config.yaml
arch: "coatnet"
model: "segmentation model"
dataset: "rendered rooms with furniture"
train_examples: 72500
image_size: 64
crop_scale_min: 1
horizontal_flip: false
num_classes: 17
output_stride: 8
norm: "rmsnorm"
norm_position: "pre"
activation: "gelu"
mlp_ratio: 4
head_dim: 32
fused_qkv: false
qk_norm: false
parallel_block: false
inner_norm: false
moe: "top_k"
num_experts: 16
moe_every: 2
expert_mlp_ratio: 1
experts_per_token: 2
shared_expert: true
patch_size: [4, 4]
conv_stem: true
depths: [7, 7]
widths: [64, 128]
residual_init: "scaled_by_depth"
optimizer: "soap"
beta2: 0.999
lr: 0.0043
beta1: 0.95
shampoo_beta: 0.999
eps: 1e-08
precondition_frequency: 25
max_precond_dim: 512
one_sided: false
adamw_lr_other_params: 0.0029
grad_clip: 5.0
ema_decay: 0.995
steps: 18900
batch_size: 256
epochs: 66.7
lr_schedule: "cosine"
final_lr_fraction: 0
warmup_steps: 560
weight_decay: 0.0
adamw_weight_decay_other_params: 0.05
Rows from block 9 of a small segmentation model, named by matrix and row number. Rows with one number within an expert belong to one neuron, the router's apart. Each number is 128 + 24 x the weight over its row's rms, rounded and kept within 0 to 255. All counts start at 0. Numbers have three digits each. After the name is the row's rms in percent of the matrix's.
Before each expert's rows are labels from the 100 images, of 14848, where the router gives the expert most weight on average: "strongest on" is what is common among them; "lies over" is the class under the peak. Only what is clearly more common there than usual is listed. The data: rendered rooms with furniture. In brackets: how many of the 100, against the usual share in percent.
# router: router (model.blocks.9.mlp.router.weight, 16x128, trained with AdamW), inputs 64-127
# up: expert up (model.blocks.9.mlp.up, 16x128x128), inputs 64-127
# down: expert down (model.blocks.9.mlp.down, 16x128x128, transposed), outputs 64-127

# expert 10
strongest on: count: zero (98 vs 19.8)
lies over: wall (100 vs 37.9)
router.10 095:098144159122146102122144166125106132159134116159127141128131125149158143138191166116156145142184112152123119158158142160126103133179157085097119146115105135100159126124139106184164173090155134
up.23 104:167121139109123145153119110161142149121126136120148124075128117124139131092123141104097102133120146115073115143133173169145170125119119129121150135095095098164129085137129103178089137137144155
down.23 113:099145114103161099139145162169111117095161115132141111098141132135157153098118116146180094118091099132106129153119107125131158121104102100103121118142158161150168096129151156136136122111143155
up.24 095:109171114102134163110131084073108148157165138097104138149116118123124110135107102182120149136131132096146141111075117100140157170106145130135100126175144122119128125134147139156124149152142155
down.24 095:126131149146138094160090185094112154101143117098110098144129143100123131134124148079127134096094139099073122133142136096087094115135099104154150083109160131177124150099126135102093133115076139
up.25 103:125101116119125063128138132141157138155132137122136112113124117154126116113104140135112079156116137090121104072136109189131126155159127155130138101115128168153127099161150114110088136147133104
down.25 106:118107120130116141153127100143128131096126139095151108153091138150089136090150103126127120124119141164149111084134156155114107091143069137104108114113098144114107136156154141112105142159137195
up.26 110:119076125118126123145116133134156132150137151140110129152117107114113104165101104139088129120175109139157070195104107111104110144145142137165152101158116157104161154123125138096124102139152134
down.26 124:122174112160149138116116159160131133138153117173158097114134161109167119155142147090161131114078115130122172097150129083136142103136124086101141125148121129104146090138156113138103115089167122
up.27 103:127129116104125140185111123168110155104144089115153121115161110068126125142130108129115078154130116158119135142180098143113128126129157136127102121074131125110146108178126111109085103151141143
down.27 095:134102152089144076088101127142176142123110149148110116107133128108147127115164121150101163114129138162138131156102167126170093128124130121120076144113132119117165077155129120127094102101147098
up.28 112:127094183136121115118142114121137098108181098137104193170160112104140148154129098130152137119092130134172133110124126109095124109106156141148141115114108122135103109130133102125132099166131112
down.28 104:114152136160143150165101148136116158107136124158145122148115101152103168135132159140156101074096081149103109153131107123134127155099105131111109142164139193157153127176134105123120180159110127
up.29 097:116140120128133094111119100146106154069128139159109169156183118168145076136119069113125131106093125097086107156112127123138148147099141117122150151100132107155104106158151140116114131098205124
down.29 099:161056132102119184120169136167140127121117141093122100113129119107114142173106126152084140123127097119164103122174142109139157152129161124111132126165116184106160128124052137113130117158103119
up.30 098:161120139122163175075120115116142120138126098139140154095127107141094145146115150114131123153087100091145146120166141114092123143144101120100121162077145089139114081116107160127120124114137096
down.30 102:131119094183153142160155144145158160085144115089118084117117155122146152112125139120143117082130131159172103136132127117103154095126135118121157139162115123119142102189132101083140115128138143
up.31 117:089155125132164114099072148101111117112180103110131161105117126133128119129157137152140124133180113126133155140117128159108143150148125126139125114111137143129138119123115117101109097081147130
down.31 106:146127089158156114124163103092135149142155141106165166172105101095135155135151155123135143103157108125132102119143141152113141149106079120156178089146123119137138153095151136144145100190122162
up.32 101:161129153124107138124134153104152144148122111143119115077123089119080133136083100117149119062151131112125122106101115165100127118119072124123105139114144082119159119143104096122126128106134118
down.32 098:133132079102101148121108143078171150157160126122175090142139128161145122123081144129089174153088121124139089132135163099137129170110206129097180126120127148135099135119115116119131087151134165
up.33 088:141135152118089135103108118131146140116099114084152148124135137143137138194153132118125114114153122159153104140108157178088131152142077161124142109110118173146109155143177078125178111153163130
down.33 090:091139107137169135152091160147068133088172174139113154149147125123121119119109148124159151124124151090101120133123103128143140110135152131153103144116132118137105135128143143174110124133109084
up.34 105:148134123112130140159101132126183174154134090171140115147117154113142147108144160108072139141156171115126060157125132112154156134118118156106116121127132167109114115128108134146101122152166113
down.34 103:122137140137121119087144118085114121135132154082105145121085120167074151111131103124117120089152107191140179125130171154129112104142148074150098150104122163125115106115167089153100131125144129
up.35 096:141102106089135145166119149093107113088130122126125098103126157157123127114136146129146077136150154123075160105135145140157117130127127093127149158092101120153117102111166108147165132106091125
down.35 102:106149128151136156096112113148136136135141130154137135117154115099179113163131126102174097121096131161168136147120064079123123053093135093127144132149143131115082148122112153099151138076141118
up.36 108:132118162110167134129153152136110100143112104121091144160115155078127129096123105183108139104131137123128165124119130147103165117104135133171113140144099128113107135159110077160106141124129090
down.36 108:136134141105144133130173131113121155170142140135126141133128159155141109153072119138117077086175094127142100112138140088138160138169126107151118116110110151170155128152097108158103128120137150
up.37 106:140116141114135163125118106116120145116136122132118118111144073077089150132119114126123148154162150122127141155120172158119097117122113132098125150136087182093119111145123162105156119157151100
down.37 104:068134174115145115111135110107113118115121185093068116123129152098094166132116145123120110162127116148155132126140136158152131115110114150143116104096133094123126133180092145130151137175146105
up.38 117:149129153109099127111142115141185138120151139114131117136162086103122093124171077134118078169142134123149134173148125116098092132153110158097146129153129151110158169123137103078142107151135130
down.38 123:145108149093163137144099143155137098141121133107137138140115115127144163153104130120167136103110124142080113148071147120142124162119151134109168143147128162119098114065152136095137144096081132
up.39 099:142133125085146099075121115117128101122144148130086100122090126121137137104159109148164121142114140128133104108145136134132141170154086135136155120094137078144109141054133167117104132136119174
down.39 110:124148153150138161127109091102100151198116153154138106130141111144076128105123163102142136101112124118107135114103082141135140125099140138160131090141150114098130115158088081148103142148123099
up.40 101:122091107113077067132132137133160129101107109154104139105134107164153114101117093145141139152141160143132141112111098129127152127131129107118090117143128117113109162113114137094139117122137131
down.40 102:106132143171155113122129128135116139138135084093120129137144110112098134156153119134127118104113157102099121096126141154129144150165101123130124164178149097112146155082188119118120161150134174
up.41 094:121127160123109120115131092121135112125069139130125126143112137130144143138096110141084174146145136173063103131167167146094110150101136149164137065124136129161140125128079156134113135132127110
down.41 098:142162082111099134124088127106135123121146171146145165122146137112146132121099119147140135111113148095110171173137141158130092159159135109106151120138114096100106106144177092120126177126168136
up.42 102:117096122131128122155120093155170164113103103113124163129117135107157087127146135132150116133134128105104106145147129120159150166124125161134137160206118093097112138112098160138101145118116158
down.42 128:113074108146113127117124129093129099162077137102121118097090146114162127093105118101140126107144118135156129126110110115121141135097135124133099135120112072112103093142109121119130129130146136
up.43 093:123100147133139167146121103112119134125135120143079130173085090140145129145150120127098133124160111126158166174102140114083115119132145125121142090118149187146133127157125140158129153152151119
down.43 099:107169129102115115134098135121178139145109157141128081139122143114073113103141130150114121143155112091146078127126142122155139178156149164146118182149132142117157171120102122138129139145114086
up.44 101:141115116113176154100123152105152123104126093170077141081110164121152147106119161134118107117122160151085131127126139104119146118132164079154076123125094082128127091108109128123153130124124113
down.44 106:105095155117117093160178103155174111118151147148128130135160090152079112138141113142109117139111095113152112165129116149139114113132140120181109125142155165164069133109161087106092108126115162

# expert 14
strongest on: table (69 vs 15.4); count: four (69 vs 18.4); arch (49 vs 15); largest object: table (34 vs 5.7)
lies over: floor (63 vs 38.5)
router.14 087:142126167123170142084095107149125090126102099131099168101133160128152137124138158096133102139152103137182138109110150103107127162127138162147124169152120119113118107163139145118099104141132152
up.0 094:144159122136130153148155126107140110141112167127125115132124037125120144150136082140123133109128092167135151120147098129125163085136156121074128110147128090128112101139128134108144139121121126
down.0 093:109107112105115157131104106140155099148145124154123091170176167143129126107135183124117165127154142117132123186136120106106159103147112114151153136160139114141133146126083148158111138144094114
up.1 082:140119151106134136164130132124128103141123100163094102139149098122111148113126154115103094077112109131136139139089116157106148139111071108114133138143109085110100149169150111112152113134119133
down.1 083:124147122153118098110120109133102120123109123108125144149106130110114155135127129113173139184146154093117112130159171113126104082101170106125122106105091134163111124101117172132144148112132091
up.2 101:151164138159123100115109140132109117119124119135140095128104119129167144111140154124105138138125150097141132173131115145079134126121092083123124148176157111132096106137128087172130149129099132
down.2 099:111120112112120106090169132125099130080100170096096140107098156103118117149150131124144137114121133138120137105151137118102127131128143095136148108122099132149151132145141086182099094152119135
up.3 120:123107075148125068132096165127125108131138140179159122098144104104063100137142073138090131131106111137120098132140149138128113128135123118084124125143172140111120122134150112146119134130128097
down.3 108:157155100131115139155156124088158126111174117116139110163118126151082137118132131103092114093136135070130087159129154115123144128131143095103131131158111148172131129099127130149108115118130175
up.4 099:121132082092108125101117137093136106136145096122130157084141141139152131109165168106143131152150165146102170126123104093152141111117118176142137113147124127176136153071087144188128132090141117
down.4 081:192101118148155159170152126145122115135092144100141100147135120092128147120109099133123117101125146139146101145121125158090146120163110073133143105085126093109145141173133168141132132147129120
up.5 119:143099113122134131094119105130111116180123165178122130130106108133167130078128126163108129127153097159116127089103178109119132105144101106114088135137109104121148146099120141126119173079102103
down.5 131:166106126129149145090132136109102132134097126094140144150136114098089141162115131108062142149167136141147140090136117177157159101150133138140116122139071117122150135135160124113140145132114125
up.6 100:164108099105143131153154120117132134116137111129113135092134119084095173106111132155103155137127066107147110117140146137109105124067107150095107133147144152132133138146147143147151107104131095
down.6 104:121156146138099178150152142127143139106111141109153152146116151103107098157139133124133110081083115146158131060175116112124169078148146147132152129134075167111114107135134164116142119142116150
up.7 112:125155103140092107127150133098110129131154151177157152107120147151116146111129173140146122126160114159099077114145137087140126123141154093134086131121183118141146095111089145079130094116090078
down.7 099:113116116140156170124099156116122099149121119100137125156123171135156134117111126139132124135099142124109161131135139162126096137171122141153136126126095182064127135163171136140121126129173122
up.8 107:116129116153158139153180138053120132107154113086130124129117105119110141130099117112148155180132162138129133132155106138136096115152104107118142142177150115153120163120114146095071138105140154
down.8 107:115127135143081133123106097124158146097116107103148109138124144126108117139155064124151096182111109105121141134111142147158073121134147148112130124151171122160138092106134070139133107109142150
up.9 090:112140154124186166100130129136107115120122114093146129119150111051132151106160129146154113121164107172149121090137139162117116183108170121158090153142147145146121115140144091155127107109120109
down.9 089:148082138134157150159127163141135164161115150137169149119101141140099145118174149122152140152096173092095134085113111121112142088156109182133167101156125143144136115164127123132104164144129108
up.10 090:134139155126131147083132080115129156086127090123084068134093153134131140142127122127119153111129197132179115121122124125135101170135148134117102130147080159122158156117135124158183138140144144
down.10 084:140145108115132119133093156154127109143117155121163171121136093110154121098128122107173149136122099106109169108136100137127159170116117176156132155134161115098094099129177092127059127114141117
up.11 094:132101141149185142144118143104164112164158105143083172151103142108103158127140106136130166110160144138116138113126119133134128089111170120094153121140137124144153117131164098108165127115134129
down.11 098:087111131165119141149144145178068116119111121100115132130093069149112089102082139107129155121120125128159121110111131141128171153126114174147109098111137110129108123103099104143134104176126144
up.12 092:123109105160078103062117151124153156138115115148131109131140102137162142126129109130113098151158131172154147156131178141141119111085095143130182134142114124098108182080120128119119111090148167
down.12 112:150086120102126122131155124172090142140155137160102124081145145138130128164064130142150130140134086135159083144142134103106124122124167139081079106125166169138150121173140135140161135153145119
up.13 095:125144131112174102140112115165134101171159169142132141107135147115121150152077109126085104126166107112145153154112177111096091138118101074123080092103157097155151141131173146141144153119110121
down.13 090:167081116122122131124134157165122146127088093156141164122159121161166085142101144128165132155155172114122122128115096080127171100063137124132116121108102125151111120149117157114149140151116105
up.14 105:151111143140115145141141156104165116138156110170144138179104157147110096136133120145126121097118137134103112085131178156110124089122134105173098135182157146140113123117118110159085139090112109
down.14 120:154111129154099089100168136115147121181097134093096105121129120105089158112163160127106112138140129175126153120119135123132139085148125122119143081166097144109131123167113183120092135136124102
up.15 091:120164115179144149130142108165151148159136089088126106137152153103117131123147123105120115108133127160142140179145095098112103098179162135098134112150138141095078148103176134101112126114141172
down.15 088:097089104131140090106086164125109080124124122157115155110110113119140119117127132180118083144151116117102109127120200129076093173101107155147102134109116124140107128143120158147156152131074124
up.16 100:121077117078114113115143138107152135145073117124097111160088133121094115116140137127129102114163126076133114137145101167087149082116139154118117159095145165135151132107105169111121125118178119
down.16 090:122159133106145100134117080107111144117143124163091142130170162125122127171164078151128163122075116152129123106130149112115095152148113144138133108110134098101134114154115134159158143112088130
up.17 106:068111128131174125150143164125113102128120137097150140138113114139126151150152151146097120115137111144117122161159154152117133160114140132118138146114138113130065176132171127147139123098139139
down.17 095:178146097131136127120129136094119156118152120130141103132153144168087158133121153119159118126117112131115145120150087123140122132128159127168108121113174143072134106143159147094087114125099164
up.18 103:126120136118169134138090127148134119112180110143174121141145148104122158083137114136116115160116110138169129127125126149125083115130139125119127133133097142143132071130166134152170167118085109
down.18 103:129176129102090137155177129089104116127103133100155149110122123136114143122095121074166116154108126119117141141164106132142117134060147150149126127113118143107131155175144101097134076068165147
up.19 091:130160121092123078138115174104125163144117110122133152095118145109143135123103141133141092116125117140167135116091117187132128120141170142140112142134165163120096148130109121130127124162173108
down.19 082:122104158124154171140093140157076094139109151114155111171114115157109119110163101171143175108122159145103123137191137116136148130163117142124130103149119086094130110170093093134118137127123140
up.20 094:124136101150100116113162154076109141104129132129111145185093122122162129128137118124116177137153146128149115154163153113132122083122147141127129137126077115171161125099119162132109115110146121
down.20 098:142093090097132165143124143159202144118142100143107126094136144132111164144165120102133112131126107115134150123095111125126113139100144135127135140140152153120117122153140159105150121117104106
up.21 107:093134131129077126156087097134135152095118119074099088124158106120174117117136117098126122116127117195136100092110128120127115124134148083157124122133097129086111118129126137140122093107119138
down.21 101:140106157120132102143128125098114105142167110127140135143116122172093116098133137136138152145095160135122125122109142090100073120069100147120154125158111136140109139096152096131097144161142123

# expert 2
strongest on: table (49 vs 15.4); count: three (43 vs 20.9)
lies over: wall (97 vs 37.9)
router.2 110:112083120115118118135141153109139172135100135116129154120127126163096125072150114127141093145144159106098140100130147184129179084092082126131148153108124106161179175089151150124128099131129115
up.0 094:115092168108129157115095120108157143127205093085144124120100123144141116096075134126149145092080148144145101135121125091105120132142074120160138136100142123128165162129144140151121132118197156
down.0 096:151124135163136140091149118144116135134089152122109122120164120128123109166164121079123115123119124104099123125092120147129149153092156168105118135150126115107128130166093079126147164122089117
up.1 104:132146097103167119195142155117122121135138144113112168101124091079141108140084137156065111163137129129120109097141121139123186172132108099114125132142134113160153091122137143094186136123129128
down.1 099:151102135172141149126132074135127093115122133117115130150116116114174128099146154095156093142123123125104129144122132118110193133102115123133116155122123174134130163101132132098107135167101117
up.2 102:122142157151147127159156121129132173171175155130131152138137109144146153162089138151104083134160148127129120140118117118109117147133115127128144113142124133096150132127125049148142126121134137
down.2 108:089121119126163129125137113167107157095141115121134091061132161140150131113173093122171170128134118126103154098153106193111112121128119097143096110153151161117125151121114139132113108113093130
up.3 082:112115109099130100116122106115101122107080129097129178112107117167117186071104141109128153159146124156125124109144140142124138179114133148131127131095165153141136165138127099132109148117120151
down.3 081:123150131128122162170141160120117119108110132118138119139130091114121115163132124130167121039079097131116139098105082126084096083110142137149161133097152112119150128137126146148151102110101128
up.4 110:154129147092124150143132105133116107165118129172086142149114150108097128166080100122093189143148120151164122085138138163113121132139117122148114171129146114100129113145117142108140151156125154
down.4 110:143149135158123179096134142111149140083162146133117098147127164134091123093174142133153103141160179112142108140094121110116120094104148160120138133137121136082136134182129093136130133122138155
up.5 096:142100142157132094099135121150162114159142164106081135151131130125169163119169136118134173098140138102125129129107119161162136133164069111132128147108071117172145101125106187153158110129117083
down.5 093:129144117105113161109119152106080146128146101126136127153128129076109124072112137134152094114107136101107111157098164104089141110102114131107144197122139120090094155106132074117082118113087120
up.6 091:108180145113163159157168098125149127121151119173123137135142128103129139150103170112124104154154135132116106111106128131131143113153153098116149145129123118109147130133120119153161129151158114
down.6 102:135116141143105086123081127129121090143100149114128154183119163118093144122146136124124147140141104147145119140126120126086127110159145125120131105129117096136074124128183165115147138073142156
up.7 093:090135121136151119136113180112131122110078134144137125145129096164099136105148086129131103104157140113119093113154143106112134167181121140110183147176150132137103123126158150118149116152136124
down.7 080:156123130128094141141165088144138138169159128092098102110140139110125143113129143124069119115146138121137110178132141149104122111114127126139098079099144131115102177173105159140130087124134126
up.8 111:162123142118105102151101139131143118160136174083117158129116113132176114131164113161110170145090110142107171090133163178102084130119122116162127162137069126108117140095161161131158157133133129
down.8 117:106153129131115144154152187136140138170099161145186106094152137094146079143166137106134140140135044120104102138169153100120131114134162143141094119159124172108158108162131114145116149119105132
up.9 096:171136141129140147099094144177107131121125153124166110142092143144114117142130112083150171133167113152139123119131149168108141136123145102118101141114098123109141183171144097092087139146142128
down.9 108:126143135110142145144104094119167146072177114117132112084104158162166135135126134131146148110114118159160088131105106133089170149116150139132125078141112118124159134107141147135120137125157121
up.10 115:119115134150123149180094135153166106108124110113059169132099130165116108146117059136112118151168148132153170156117128088156140117113151176126172137148138141099126117160134115127141127118143106
down.10 107:127096143147123146117158138129144103131136136128131144096140162159162175099146135124160141121111107080156121135135109116135157152089167135166129118160107086139122136138128144157123129133163075
up.11 093:132112150144111098154116126136106152127149135129093107112131101147135120169129122138146099128111138136139099148107103149113131093113098150068105120159129125123104142151203117111067150155145123
down.11 094:125113104125123109112161137103151143146134102112133148179117102105153105139143097130148099096140172072119141124137120130104112176127158129150135104135114114113100123131149097072114126115067117
up.12 085:117140137169105085088123124158127167071153145100156137087159152129118155108109111094070114127079104132101129133169123155109106126098114109133115152115135107152099152086105102104147100118129098
down.12 089:098116129132138119138084091104155099167116142101133130174100082118115145175112148126181128149143136139141123120064153115100122118106143134143111106135110098151151104135130121135106155122131115
up.13 104:147151112161066117116115137102137149143139135128103139096140113168187080114151117129121125153120069164106104131158168138101116107153107139142177129119089147122134141150119106109127112073158114
down.13 107:153129102092146151105176111099080125119154115118121129148114145154086135091161121078117118090106077087113138131094148168151105166103124142134121155118106111131099132139140162149137121156154182
up.14 112:109167098114128162128115129144134096101164093105137121139100133168095160139075136145102111090173120108160126127112147142117138124099134113122143093104120136130150096110125134138140144096188122
down.14 105:146152121156113105143132165118124105130087138109154143176161105123125103150088089156138123116117146110112110092168122101148120092165146117127141116159115111136090148154151130142152122132144097
up.15 095:130097104110185085096103119129129122135122144143145100146156123096147137120140148120120144111112148119126121119100118129143175114161128119122097131127182148157110093136195135103133119116157077
down.15 108:139175154121148125102141120135114109142130147145122119123102164130141124135164100189132106148141139116106116111142139117130133105150129137123088192115145136096135151136109165126104116156093104
up.16 092:097123108119134169145139111109099125127152130147154127146109141133105132135105136136118141115162128112099141128149112133131130111138135114085128167137110105073111106086127154089159147115175190
down.16 085:161127155142131128084092149101125100138106108113150113106137102168104100118109096105128107129142111139096136097138145125128082095116131159122166087170159131125126141133119159139146095164146103
up.17 097:149138115093153113113081087107149121129150164137145136136103113154107136138168138111139143132150124129127127124111162155108128137130146107162185152080084114153152089123179155164166113090201110
down.17 113:121147169155117108120133152146150127123093138102131102100154168167121116131136156159148115089117173137127104147068094102135156173086113095135124123109136135096161140142094119146122089146108151
up.18 109:163163116117128112164096175136148092112159116133133137127109108092128123128102129119099142133120145117119147150113123132066137166084162137124125134096140123131170138119148144132133133152117096
down.18 106:140135138134138131141123099099163126135138112138152177097148122104157152134123145153147150119128092111126098137136097100090157160081155105129140106111153116090105127137121161157132115147184194
up.19 114:103132140135110124115092101119107165135166126129120111122152122146110110074131137097109111119153112148104108139113102120121067152103137110178126145136129091155138143156111119140121111073157126
down.19 109:171138166133105130105144112149125167144116138085131125098162127156103139109151176085113146126112113142127129132099136147088148146123116111128142133129093123128111139138127167121125166116117142
up.20 104:119103121098097108116108086120107135099130123104149083124133107166109147116082134121108142129153104101083132167121112106123150153123107107135136153157139096118139143101132101114119148126169072
down.20 099:088126102138097116145113149117167104121108170121101140155115112134146154147155106109159089138183147186092105149170143141143123146150133151130152106119167137104120105158138131081148146136108147
up.21 104:166109116101151136103128115106186165120121096171100155111122162093112160087110144119140184143104155102138106112136153143137130124110123105138110134127142154158113128085142078142114145161105095
down.21 100:131143143153138121129126127067139150142134133061158102112136091108147160137153112109120080169174125131087095157135118120134137062164160088112111081111119124139073129164060125124150132155131140

# expert 0
strongest on: barrel (84 vs 15.2); largest object: barrel (83 vs 9.5)
lies over: barrel (84 vs 1)
router.0 110:152149150126090120119147124141146118093119122159143123085127106153155123104076115106173145081115187141142135127130110120145139143137093125093123088174128147118096100138109134182105126184107121
up.0 102:101143126164128147183144062104143119128148175143108135102139153107131104141112131104120178092112132091146079145085150160152129104103100104138099123121130128117155116181135127131138126137145135
down.0 110:120086142175112134164121154169117118147112144140087168103100142151109117105153129098136141096118100151095090119126135067109112119137127133119162108162148136131139130167078164150131103154146096
up.1 106:089112148134102141117121116126136139163093130130162138124115093171140150070121120122109142140166090148094080139097139150149116141144106149163129129114148088128147121113127144112082144125141173
down.1 118:144129148143062149164101124169134159169126116114120109104125138140110122150177129143118150135112124167128111117165146128103143175140136127145167147099172108150164147145128155109108134113071139
up.2 109:039142116151135126099102165110140171160090120139116144147127140135116144089135149117116133127137125123121096118139119107136138102138128063094089125114116144157130135139108130094142146140111089
down.2 100:137144147101117129144132133145133101121138164092169091134116138119144139140140161133134126125135142112126134127089121098107107157147122163125119150125114165119106105119109149141100140171124118
up.3 095:155127112126117136121093164117109112138138093089134151147147115083152103168144119068118126116120109123163186136124149171141131121157136168094151110135146130121093137095101147104093133105147144
down.3 094:128069111157125139144085158154134100179085117138097144134108098142096173147118119128089106134095112117107121152081161147143098104118144116088098113164084159123101082115126127141158107136115127
up.4 105:130099154142108117106118160091124142163124146160097149123133103137161100141149086105131120166141175129114127121103084167130163136113094143091161120164116141113146084102126104133101150109075121
down.4 104:129127111122188114125112128117090123153109123124217118115137161108146108120085144156130166105101169121128123142135090120158104107113110083162132129115123143136124138119150128088171086142143110
up.5 092:157090169115121147111154113134118105091105151161159111135125158151134142097131137145145078080114113171109154150123160159127147098106113131104163113103077091123100105150176123090167105089122108
down.5 092:150126135125099141145084132138172145176167176136145118201130113136162117096135102155118102135090072123132109187097096138104129132111102121116109125140097134152173145145163132134145124149120145
up.6 094:160145162183113103131118148146133162125134094120125178111144097084121144157157080083149132128150151105148110123099214148166120121107126119133136118114114137168133120163115191116102133094143120
down.6 088:124150102165165112119122095094166139114170152129137129146116130090133108130111149130187118153138165126148092108135131127169145139177142059130107106116110113139147180115146105093150119149130121
up.7 100:113108116121128146071131138152110106104165138138112127122142180077123086131140092120172066141165119118092125147098157118121136094134150112128125167114136145120144165106152114101111134124121090
down.7 100:150160139166094177152095141078135114104125112132188146107133122141121101120152120121073133156131126153147155127157111138154116162108144160150140145097118101149121144117089093084124069120121132
up.8 106:144099167137135134146095102180174132134146091154129125122089111128114131131120149074142169121127104121122075118127144144142122133146111083117117133123141129104118127088130121112137156140106148
down.8 111:116087132135111113114119087130095156094166164106131128136142134085109141143117145159153134091127143095165121087069123095110148138101088151116140127137117186159138098143106146156130137129143115
up.9 095:107114124143123130091115129167173148095120099152115102132109102083135151158128137142116130140140104189144129113126094120133107126192166150159097164162131093133140149151128168148137122129134118
down.9 100:135110129163131117117134131135134160152119142116133114107128147155089143109104116126149078129093191100131163120098106186110115135138113135130084131143149121151157133125142140129130144133115099
up.10 092:142127144127131073143097140113151138163152153118102111119123183137090115112124120124160084084089124115133119129174133138083136144123080117152143095113094091167096165114118109167133157072115121
down.10 092:092123118102178128152112137155121125115125093107144123152114108113127092149116109087090145113125105112113153130103121145113149094109141145117166118135109086111124103152089093154170118098123150
up.11 097:145120100098092139133142180129132167106146152171124159173143177128140141118136199143095123120107124100103155166128146144138117151109085112119090150149154136121140124152151150143148122148163111
down.11 090:100133127121134129164121124175095103119097143147141103103111112139117133107102125121110127124159110129147096137141163101124109094082104160128164127146124132189114135125158153113145130110105113
up.12 096:052100125095139139120159139183149179165114102149098132146090149165149188165104128125154134136117156107126172138116122157113128146156111137134086155163129144112140133145165100143124131135097159
down.12 096:140167101153132126108110124139124089151133107122160078106140110135109132160096114116087114129142110112110143084136133156108128111147124139143112116101103105152119145094104114078111147142099125
up.13 092:119112092057132112119123137139139156102168100132145139149131157118158147115132140113117146122088168174122087114172142167125116173118173136161123094107162178135118107161109099128051136163153121
down.13 102:143176107136143105173110153116140104132125077119161106134152152112114116117096105136155130107177080122106110114133114109160153115114145169081148118109121121140113094129085103108135133107181160
up.14 096:122137137137123166153160070135160098129134120121147125130108142130152145120116117106115149108089102137080156120106095160111103118113085099069101143117109133154112197127121114115116147095117097
down.14 091:129104131115093126105165132126143119109167115118135134179112118131082079162142126123112104115106095132119115111091167154118117076161104156120119110135119090120148148143069129137102108121084147
up.15 097:114108149142155163114145065100097140073104154141109100134111134139165130154103127148115122169145103089114093102164127126099132106150116104102108093112093073086136117084127169108136169178146145
down.15 098:100147176104148118092121143120140126100150125148103124092130140171123087130113125169133126116135138154145097159137174115143150128136170140152109094098092140150133117139079109122073092075133146
up.16 100:109077089123090119137143125148100145150091164107080117111102145136169147130155134103162144156159139131082116118137119135096133150085146145125101116152088105140138130115121152098127106089131160
down.16 091:152107166122088138110123140150115123147136105123166108093100127119135161170163180123124094142152130146122123146111145122101117070128150129126146145117070076119158158116120103090100146145091108
up.17 104:160124150150130076132148120106127146158178110116089091126117112123097122153120136116141176133101124105095109143108138114173136121142121137131142130177105109104098152143088102126135092106098159
down.17 094:138145127157123143149095132147114121112128151108095150090137125136155099163141114134133155102150099137101099151098130153141110086148134128136110127101136153167155142123154164136106143154147146
up.18 095:112142131166121122117087153121101130139151133137113141069090155116101210155128111143154122133109097091128121160106135142117141113171110161112107140107131158140100132111107123104158083144143140
down.18 094:169147090106126148167126173139144114128090103127129143106105131108092106136128137111112132143126121114137116142117138124123138123052178102078090148153110095152079100136137154171129145114134102
up.19 083:141093182126108122105127122088128146117116147154108162141143100156129127122117093121144117128165117138141107170162127132134145103144146053147162088099125143124132154097142143176141101141136085
down.19 097:133109138084114178146175160118112128124147118125104125123094145050096111105119125089107114131163144119156151123126109095121129157155123122128145136086152155115132109159158158195108122131136167
up.20 090:142127115163157116092149130097157128113119097099143169127105159138135128114130151124086139169141101116102090145132129146128092128123112131125100135155117112105145112104162141169107120151160091
down.20 091:141136090131112113083119128118120096110141127139125137152106087120131133110111113165147109126117177160145101118133192129138134142147121082149174177096065109159112125127129144106151124150154160
up.21 107:134138112114123180110132135111134152123116103164109136134154135115132105123109088129132134119156118194114152104119101131156156154154127160139130151120092155097134098115162161117150149168136093
down.21 103:116113121098166104095126116117113081145161160091143129100127100084115198144103136104169121121086095082130112152144106130138138130103126115154139138128159151133158138174081127133107135143122128